{"model": "image captioner", "dataset": "rendered roads seen from a driver's seat, with toy cars, trees and houses", "train_examples": 36250, "image_size": 32, "crop_scale_min": 0.8, "horizontal_flip": false, "tokenizer": "word", "vocab_size": 35, "encoder_arch": "xception", "encoder_norm": "batchnorm", "encoder_activation": "relu", "encoder_depths": [4, 7, 4], "encoder_kernel_size": 3, "encoder_stem": "deep", "encoder_widths": [128, 224, 384], "fusion": "cross_attention", "label_smoothing": 0.1, "decoder_width": 192, "decoder_layers": 6, "decoder_norm": "rmsnorm", "decoder_norm_position": "pre", "decoder_activation": "gelu", "decoder_mlp_ratio": 3, "decoder_head_dim": 32, "decoder_fused_qkv": false, "decoder_bias": "all", "decoder_qk_norm": false, "decoder_parallel_block": false, "decoder_inner_norm": false, "decoder_drop_path": 0.15, "decoder_kv_group_size": 2, "decoder_positions": "sincos", "decoder_cross_attention_every": 1, "decoder_tie_embeddings": false, "init": "xavier_uniform", "residual_init": "scaled_by_depth", "optimizer": "adamw", "learning_rate": 0.0017, "beta1": 0.9, "beta2": 0.99, "eps": 1e-08, "gradient_noise": 0.3, "ema_decay": 0.99, "max_steps": 3600, "batch_size": 48, "epochs": 4.8, "lr_schedule": "poly", "final_lr_fraction": 0, "warmup_steps": 180, "weight_decay": 0.1}
Rows from block 6 of the image encoder of a small image captioner, named by matrix and row number. Rows with one number belong to one channel. Each number is 128 + 24 x the weight over its row's rms, rounded and kept within 0 to 255. All counts start at 0. Numbers have three digits each. After the name is the row's rms in percent of the matrix's.
After each channel's rows are labels from the 100 images, of 14976, where the channel reaches its highest value: "lies over" is the class under the peak. Only what is clearly more common there than usual is listed. The data: rendered roads seen from a driver's seat, with toy cars, trees and houses.
# convs1: first pointwise conv (encoder.blocks.6.convs.1.weight, 224x224x1x1), inputs 0-55
# convs3: second pointwise conv (encoder.blocks.6.convs.3.weight, 224x224x1x1, transposed), outputs 0-55

convs1.193 106:142126087146147152105150128108164131129147100137120097137126116158111148146137116101150147117145127147093163152118113103106153137106092171178150135118116105150140117127
convs3.193 102:130147119121080162159135092144107132114060153152138134148126087122121114126102132102120140097160151113143116174088144130106140111145182188095124091122072120134134132103
lies over: car; truck

convs1.153 091:092099126127163126139099152116193123117149173111112132132120151100159086130128135178154132090103164147114153119115158148143099106092163170182126132152153126124131112093
convs3.153 097:143138160097145121124142121135117120128156134165174117170123135163095141116158134098084130103160162162149168122120090137111165143152116145127126116117123153136117094088
lies over: road

convs1.223 102:098122148122110155141135147142133097131098130102201093122135141131155145116123121135124091153112147127074158110150108135111144114160128122121123147134098157150143110115
convs3.223 099:133116155183137119082118109122154104124156156136122119092158104128146137101102096147108059152148166134105084086171105103123173161134119114151128095109156152137134100096
lies over: marking

convs1.85 100:116136132161164108143115124116116142137125161153152126119168111167118099166163122152138134100148114128122135164163147076160138099109097151139087106113120142151096170106
convs3.85 095:112135122159103158143144124106098145151090138165137116160144124125122119081110164079120097142100156111132099148164123098130126144172110107132136139117106113121158132168
lies over: house

convs1.171 093:161114137106118131120081139105154122112153167116109188134121155139183133102149164148093109090098134168068112155107147177089151076113126085116155140108159110147112149160
convs3.171 097:146117109177097116178099110085107110119125146098129133120114114098119128101156156111150136130144112166119124152153144128152156144162154136175146125164191141112108131134
lies over: road

convs1.190 099:118088100134121164150169111106171142147142090108126130151141094156172130111083115139096133159100118117119163108083120154137086100158132104105147151131148156177134106155
convs3.190 096:112114104126149134103133091143135155135086142129139140132090147143144156116133155118151137089129149119105092155124097154131108145134122143136122146106118092115095121094
lies over: verge

convs1.89 098:157116140111158128147135084111128142111182142110112134126124105165143141122113085131129108114128176157130130121100141176152113151103114136110132128100125154110109098160
convs3.89 102:139148121089116109151115131109128093106070140131122165162140137128072164142170121123171090134109147099157152092096159122167139121127119100123145106123092142121100136090
lies over: car; truck

convs1.40 102:165109116131139139149104095170133098139160146115148113108101101133122125116176103112139126109096159101181133090129113183132081122130116148096128144158093116106119174114
convs3.40 094:100087189144143144133116163104146092126138093123160107116132106125120080083120121125126115143142097147106145105100127141090138102087118098130105158118141181099121121106
lies over: barrel

convs1.23 092:114107108098135135153155111130111114189126153129099155123129142165108070127126126166123089164116118126111108126096071094096123132120138105110117092115150085136180116122
convs3.23 093:164110157120143139152123129110142133084156157136139127130109120128119135114092185139139166141175122113157116101124139120179095158179110099132126154146126109136172150152
lies over: pine; tree

convs1.20 105:116147110119107119103120142161065113138153110092131128127122131171117131117147078123076141127136135129093184146159101103145142123139116131097144153134164107101117109138
convs3.20 105:146163102129114108129100098126142116125112121159168151129111184080108149121093105118140120097139106114133093085179138135146084110103125115088083127156143067118144141109
lies over: pine

convs1.166 095:132106122127116120140175128112132165151133100113122162107123104086152123099151136136105139094121110147134147126121131115169087147138143070135137126159098136108132141117
convs3.166 106:136145103139135125120146130104164174126135147109120114157138117109118120121097088091159114154114156108099104134144154157137128113129158178137134150133166150132185137150
lies over: lamp

convs1.94 100:061154089140087156126157168134128102193159122081131134158121151097129143124122146103088093124154170102172135165104099133167140135118133116116121140137141130103107110100
convs3.94 104:142152130172155120116136097132177152108175122154143099183141100117098148152150109152110143145142124095137112106122100131154129107162106150136150115107126149117159139170
lies over: tree

convs1.120 098:103159166155091139161132117132125103142098138083097138128133112122088134129116100188121064143094107110110140154091119157152126128104137168162126119127147130138145101115
convs3.120 091:087105125097140103097104132153125159119133096137142153104172129149136145163104135128103108148135104097123143080144119108105113124121155112104148120106144137138138112103
lies over: house; truck

convs1.187 098:132082138101154110142127155119081144107159147140094185152159132124107099112116130083092129155158150124123110088167113108168107094146139138139138133160107168117146101123
convs3.187 093:156192126145157133163155168156108142122156146103177124129100117134106123101156091125105096081136145114094150135153105135119171159101136106113139129123122100081085113123
lies over: house; tree

convs1.32 095:131108140106093150155104114114129148141157130118094079126140106123141092097165164134135153157168136188108140134110139133146163117109119169138153104131137091104122151120
convs3.32 109:193156110106108134104156114144115116163093155103144112104163095150095109143148087162130124151158105181151121111135114106144111119093139161168090093123155103077146089131
lies over: road

convs1.203 102:088152089144142132128151134156099113090167121163169158110134128154123124099088119140146087134121164132073132110161132105097106134137157152136109098109129105145115102104
convs3.203 097:114117132160139117114106170093160116162103110078071149102144146106141168111111086134130152138127145107104102130124099152139139102128130107090150157115148098116124120093
lies over: sky

convs1.201 095:085137140114127146137119126099088129146103135073121154082155145142096095149091120117179096116145136111140132177109133108135125086120113100113151156169114103082128129128
convs3.201 100:156150124145175144106120096151083103105108128137138138160135123138141161132129152124113116103133169096110115140114114154120127137132140116138098131134083103139081147139
lies over: truck

convs1.51 096:129121129113114109097124147095129140107111094127142116173129146123133121118133089088136094142165098113142151145151119138105151151120092128095130104135140151136091160140
convs3.51 101:102119144156131165133142141119149105128143147170166145150093170152182164083104136138132150125121085149126127164143159178123113156143156167142108160136124137138160144111
lies over: pine

convs1.149 097:090114172172190175112151114153122131177116138114137153090107112097135132146086129166130117099116115172096108103139091131099124118167146153107149113096129139150149122122
convs3.149 100:122125127124111152117144111147128150172178165113120110151149149117163119143151128085133098124137139148109143079110140129128162155114146133117136120152137113103098139135
lies over: sky

convs1.134 099:156090137086167119150131151141167114128116102091151146147141153122159112149157137152082105119154114129112101164095089157155154144096154120155145110106100100168093103119
convs3.134 101:117183159131108135135153099099116139128183147113164169117169119114100144095142117137137121077145141108106153107147130144102110133095163133109122111142152132129118080137
lies over: car

convs1.110 102:108123109080121140156089139162091091100113083125130169156135120153085149152146099128133112152109095132133073158139173127166150137114124129139165133117091132117144151158
convs3.110 093:108140102168128119092143151110139144141152109132122110147147141121097073135183113136100085097101106113092150167150149134169088102141122112111126157150106117115150161129
lies over: verge

convs1.28 095:108126119116099155118104119136107116131128163098121091165153142137163093106131101098104111103108172138128148112085107090145079132170148138142106153119077113140135146134
convs3.28 098:124128138180105124155093158088118145092122141125136143136138125168146151162141099107104119116101109101107102087113171146150128111102148109152096164172162090134103094110
lies over: tree

convs1.11 100:144126100130110104159118101135127160105116122151145140141158159143140113110160134142162103128116153145136103144153151144153089093127161139110142099142159170119108153086
convs3.11 098:155117137118130147161116144121081140124092134152148149139078152149108100115131093120162111101099142160152100121099134139083146102120178091122090092144119152118143069152
lies over: road

convs1.43 101:138125140111133111115140136139157090144117105105163154173123129130139102118081154152148118098130159122172128125150116159157124110091130148158121114144101153158154098101
convs3.43 100:113105144133111131160127162107118150095126120165151116152162159148114132110106109147152158124138156129091163175111157141110121154143136126116106174171094143114148130156
lies over: road

convs1.179 108:118139147137089097124157100094127131134127143124166159118133132157100118161136094130129144074095082119172125146135152097152154110145094116162107124111103116125131114104
convs3.179 094:161161173107165132076140162150142113125116165162101158137124153145160147077135140130116176135140140150133127151088131132115122108167116109093137102128110115157117156136
lies over: pine

convs1.15 096:140111134137110151163143082144105150119101137094134150094132104136117155100174126137130103172166121102096102128149143121100115121117121114129154116121158144087103098126
convs3.15 093:148107111146149112101178160105077168164144112100103148100116152137123137113164107133123147140160122082115096113131133102082101102155161164095112137138126113149123141144
lies over: verge

convs1.198 095:137152157093130134142125122121112113140146139112147114091172094105146119109153103105118117153095108132135164166125111106132106151125160112124121109164120104100163128107
convs3.198 100:125159114148163120140167128101141153103135098111162087162081143093172132123122130087152137108124119162163147110077074176161089107136101106115156180110097114114109142135
lies over: sky

convs1.78 103:105129158133075108135093105145102141146126112091097139129134170140133152121168162126104127127142137113136154136166151130113116130122129120157091142116095130067125146126
convs3.78 098:138133151166103159120124160149124126096146112128136139117101075150099136119107139145118164122151105160129174143129166156127140122160089117106112152125104161105138155131
lies over: tree

convs1.154 097:151111117116098117139165160086148100127094112104139085084090136105110126111145162119151128104114114152107111124152120096161105098142134180130129137136096139111153160110
convs3.154 104:161146140124120156166141114151143150126106111155093077141125103118182101147146149199160139126158129152130147129122125111166163126094150121181100155159130105095113115106
lies over: tree

convs1.82 097:111102126099104167130091145114123124134111126094141101112125147110115097095100155158106155152165082165108150130098118100113149084132110136141122109119140146179168151150
convs3.82 097:130103142122116139157104146085129103143162131126128094115131135143125132111099105125125143135108141116111105160107075164151144135107104136174136170177136173090114096151
lies over: road

convs1.219 103:118094075137150130106129124149118103163143111157106158099111157132110137136076129146111171130107109118100127150100074079120102114132141095112122159119087136127083110141
convs3.219 094:132122087149127148134137101121142152142163095119141125134101110142144140124115146145117115166101155184101076084125143161162083149143154136126128103095082118147129101135
lies over: verge

convs1.207 093:100143117103121085155141114124127146101137134131123129101119118139117134131128162115155077100107129149136098128151114153162124118111133119116150099147141152127156102138
convs3.207 100:107121118114133140105128129116152145155123113149103128101160104146124127142138114112144103115097112137096121133093083116130163155170126121150170160147118127093086139176
lies over: pine

convs1.182 094:140095141114122106090123146126134109090110107186142103157144089113135138153138097148150150130116151117141157113159139160118165163122158101127106148104125123082138130124
convs3.182 103:138115091092111146140197089133129150113126115112107092176134160135131108131103159116168118117129166102112143090096118112151134133177152110108115139120123145129137113159
lies over: barrel

convs1.127 101:132150109150143122180135124116094155135101157120141132142101141159150094109134095125135063112170115136098142140124099119091161151154160136099135125114120126158154148105
convs3.127 105:104125108148123167103126163109166138177116094143122099079122123107121170112135116146153181155124146109124105099174110117125105152162117121119127144108146119162145153088
lies over: verge

convs1.99 101:178148141134106121080120149093141155149108107176100112086157123102113155129097133098141082152115113147167121088125136162158141115102120173128132119081134132109120102108
convs3.99 105:113118130115106094147175125129166158112179120098147135141160150112085136119112132152128124093176140115135113136151111118120091148119112119145126137124112134091111106159
lies over: verge

convs1.137 100:171107128184118128137108129121104154138146117151127109124124130145172160128136083146141148095120128137122111127127159145125108130099146084132125140131159108158078146152
convs3.137 094:116114144156130145110141107096149183126153142169092136181109149137083118149121097157131161150141108169071139120168131107160100098131143112171123133132123125111160104096
lies over: tree; lamp

convs1.206 093:099149113097139165100111073148117168097090100147111127134134091124148139121163131086142125156131170098091128170114099152150087148169071107117149154171143156122126154104
convs3.206 099:145142164142127155115091165142129117171128134126135143116124090096113112131126158107155124109136125137117080141087132088165105172201140150142139092111101087146144167092
lies over: pine

convs1.73 099:152158141084166171166098121138153082126135148109072132093172169107109099094121156106129136135135108120143166081096106168114106161140128159133101114122109079083110150108
convs3.73 095:097105136166075160093110144168086114106145096146154121147123111113148144128144144108162128118097125140112142146155108094059125110143149130170124108123105166157114132158
lies over: verge; truck

convs1.172 098:176100092101122098155114114159160102118162113124165186111157085123139107162127122120124122115106145168147099133113153127087125116144120140144111115118124173182117119113
convs3.172 103:165083112089113129104097110149157164121133125152133096143146116120174153075127098132125111139085113169120170102143150104132163124108146148123160155126120123125139110166
lies over: tree

convs1.70 102:120087126144112130110128164129121138093175126096168162162109150151112154115155139169114089137126124111150101106121158147112115122087095130118098122104128116107127095098
convs3.70 097:155097126095126142133165093116151081162140163102157142103145099138190137152125092098121141113113088107119099116146116116169113121133103095121127106137081151107161123082
lies over: pine

convs1.47 100:120101122095135124121116128128128105130137181117080117117158101134122147164134137166100108165159120148152122097122116130110148106154107068134113177162115112155163155140
convs3.47 102:170145173158112148132177116144144138142168116101147167145147144132147134127120135160084108115109096095127076096143160097160103148109096122175108129114139107105141117159
lies over: verge

convs1.175 101:145164127117140150090087140090123096143157144131130163103111118156137123153146093143163154131109108155150125143123143147153102113099120142099119129093136141136122148189
convs3.175 101:113120145100120125156111134133118113143131161083105159111101121159097101110110153158109140132163098112182134126139155114147163094151120109138113112134142146152139160139
lies over: road

convs1.208 103:143104097154129173162156131149138151137147081116181135114149158147098160127148136171128156126108142134137131137102105147103166116148103080129121119108094150086098159154
convs3.208 090:094175103092150092107104156149146147121126127124108148137089167126105165136162109120151150111100124128112140143117147091162113111087100146140103092130105129126146177097
lies over: verge

convs1.102 098:124136143150121167155124146122100102154125123092115107100151103138155115125162144139126109087102133145165138168144128155122144092127101139124114129092177123137125126165
convs3.102 102:171124114151091182092166096130101120119099136130143164161139118146113113141109129138139109136127078111146121143143132145125168128146120133163160097144106144150128129120
lies over: road

convs1.56 093:128136119135144141127150109139124145198144150137084163129117134139138077096119113163124163111159118173134135148153169148146133119098150088163134137121131106148142166132
convs3.56 097:107143153142106136129076109118165122141097135147107138176132154137140105139110134151141174123112123139072152145088069160171076110160130136166152149122148127141152108099
lies over: barrel

convs1.79 102:149127114145136112177147096127111094153136118138146140101114128148121147145117132111156098106155092119127126128111177107101134115143075153122116145160160172131147099149
convs3.79 102:129107123111120127162157130112101120167156129107137105108145117149135139150174156118129157094136161123138134138141150138102164159121152155148126162166132154096118094171
lies over: barrel; truck

convs1.196 106:119143084165158103131092159078188171146087114122124156122109121102108129160093113115136091132087121137113139174113138173130116128112098141099145167104141117112141152157
convs3.196 098:114121143113117115136151187159133115159115154140109118141106104103147121146091152109143106100141099104159137078116093112143092134119136110107110135126104132143082138130
lies over: house

convs1.139 099:126165116129071129135089085116157099128103122089109133170099145118111114153129143147154131140137145112101126149162176159124137089105156152084131126122124098128102150106
convs3.139 098:144131111135082119124092134154109140106150149133109151121106098071160156091133110136152141134143097181148115109098115112112106101117135157138133087141118098100115147134
lies over: house

convs1.39 096:171136147135157153110090133131139116154104093140132123145198149141157155125103147156166159088109076110150124130152125110136097115141109118100076151109141114144091136123
convs3.39 102:137116091149114159132100154132122148154129148146138123099085172070108128095146147142121138106141131128158162115109129145143102096114108145166151168111146095111122098129
lies over: tree

convs1.119 096:146152097120127157148098102159137090138155098146163127117095165143146093136096112165143087083112145115118142114138115097160127124137108187150113112121143109143153143141
convs3.119 099:165132126115150099109164102153136116171105126107154132147093100114141145097142114148126117162115143155140110102127138142123072131127135106111138143166119129126134113139
lies over: car; truck

convs1.4 099:120112106164073125091104109116103150168140103121127168088099122096101164105188146134158085153120091160142142134106162157135123119122107139076148106113163155125074112114
convs3.4 106:117095144144150155098105084145122091108121129169113084119157091151163155103137135128123097124112121147104116109142130139109106145138117159172143157149124114153120147141
lies over: pine

convs1.204 104:162160092148176143124109159110145092099159123165146139165155099129135134172070120140150167104077153119102090117138109126136101133109129147128150102164090155139130087144
convs3.204 103:146158113154118131138165120120137147118151098092129155148123132152119149088135184156082097115109163104180136139135127102088139129147133135086161111106130153151127090138
lies over: car

convs1.69 102:091102089123087149108162090112116156111134172096145093122157116099142123097128092152122174153106124103125109093133148125091135097120117087120103091112144085135146134135
convs3.69 100:101092123131119110154127079178100117135120114133148122098143191135107161129146121104124166133110166124154122143159157144125175158109111153105104111110164147130141144113
lies over: lamp; barrel

convs1.76 105:116088122110114129130138137118117131134115133140105132142111124178162113134147079140134157123121077134155105113118124149129105124122176086144111140120162096112137139120
convs3.76 105:121142146141110133135103148170159110103096078121115093109164131142125165151103156148128141086091088127152123139152094185146156138095105164095129106140150082155144135126
lies over: barrel; lamp

convs1.57 100:148125105155092122171158152124126126090124149140164135100106116139159107119110159137119132123114135099123128134124117138141091091128082134099135138090171116125148147146
convs3.57 104:128130136125167137132132100118127137156111127129152134112140096148163107148124153152085103132136139184153164154098087115154136157120107131141124165165147079092124172149
lies over: barrel; house

convs1.42 102:117139126091151105141130153150110111111115155090137143117128123123117124111127131128111139150150062184099134099142126093108152148149132174170150162151124140108131130110
convs3.42 101:111126126117070128165130182115093111123142121108140124114103129121141073164131141092167125097148159108142157140095117152117154121158092121119084072127130135103111101128
lies over: road

convs1.194 103:115117141113134155165135152140141156103116162150125161133112105118139179115149121101106136152139123113145097135148152135108166141134097095158147126150109138112165166122
convs3.194 096:113131170127166167124107125108160118143146170083103111181140144166151121108151177149087112115184083127149123167113158102106118127082120157105121148093117132113136150171
lies over: verge

convs1.54 101:110130126152163136153130148162148159174162086101116145173109127169159150136129093101103083133150161118149108074165154148143130140133147165119149099100131104149090145083
convs3.54 093:172159133126121116067141162146115153142113121100138094088118115093160143143110162136120133125114083109153101108121096123155124108114121108109149092143142121121112097108
lies over: pine

convs1.6 100:106106109154115147165136147143118152136113124160151150174101117164125116126108138160145158181149128149129131173148092171128113107136137200158189090097129116100108139125
convs3.6 106:130111166164166125105114175103154144098170110137129125153086133155116163104109158107120185143150126104123125161132083174087122143098089150132176143150121171165176146103
lies over: road

convs1.191 098:103137140139053119125115119101160144093171120090150142102128088145101133138124122096151131171128112101161127112111097142158129133100147120145067133134132147130102109132
convs3.191 103:091170145129129139104123129109165108086173106133108175150137108133123166137119161147132120110122132089100117149099086114161139137143107113130128095128109129132134176110
lies over: barrel

convs1.95 101:143112161147096146121155133135107095158107144161142156174104123135108151144117119119128167136148098137120094104081109103089091145116110130116137151132152139151143108133
convs3.95 098:094154122110113168163098141157127105099117130134128156114133143143132105116126141130115103134119119131133137163104135108162184137167142160135107138154119104142125181132
lies over: marking

convs1.22 100:150140143128140114165147126088161177128139140134104158130155165104110112130134120132112131134149166116140167119113109113126113118118127138121126108151143143129134171142
convs3.22 104:109132150117148145123140114148104133159107099124122125123101169171138180083151133158134070152156132091106133118082116157138157100124152135157145143147152111118138189137
lies over: road

convs1.96 097:168170105118123099120109101153161145081105139154119148118099136171165123149146126128156153110099129111106124085110102144173132111117110125122143117151152106129134107094
convs3.96 107:144126163111156115145108117096155109087184137130117115145158109157148107116152147143108112086073136097119090159138115154107140111131084099108135163129157147095141107136
lies over: truck

convs1.12 102:138154136106102119113143125117106173120082162157124134121104143152146088106163164131145125081116159122136123139130137094101105084109114117113137146144176157142128169135
convs3.12 099:119136148122116135142132107114114147129146091084093166119137146172078100153122126076144126101127149099116141102150111121151141096077143108102156157155091129141118180147
lies over: tree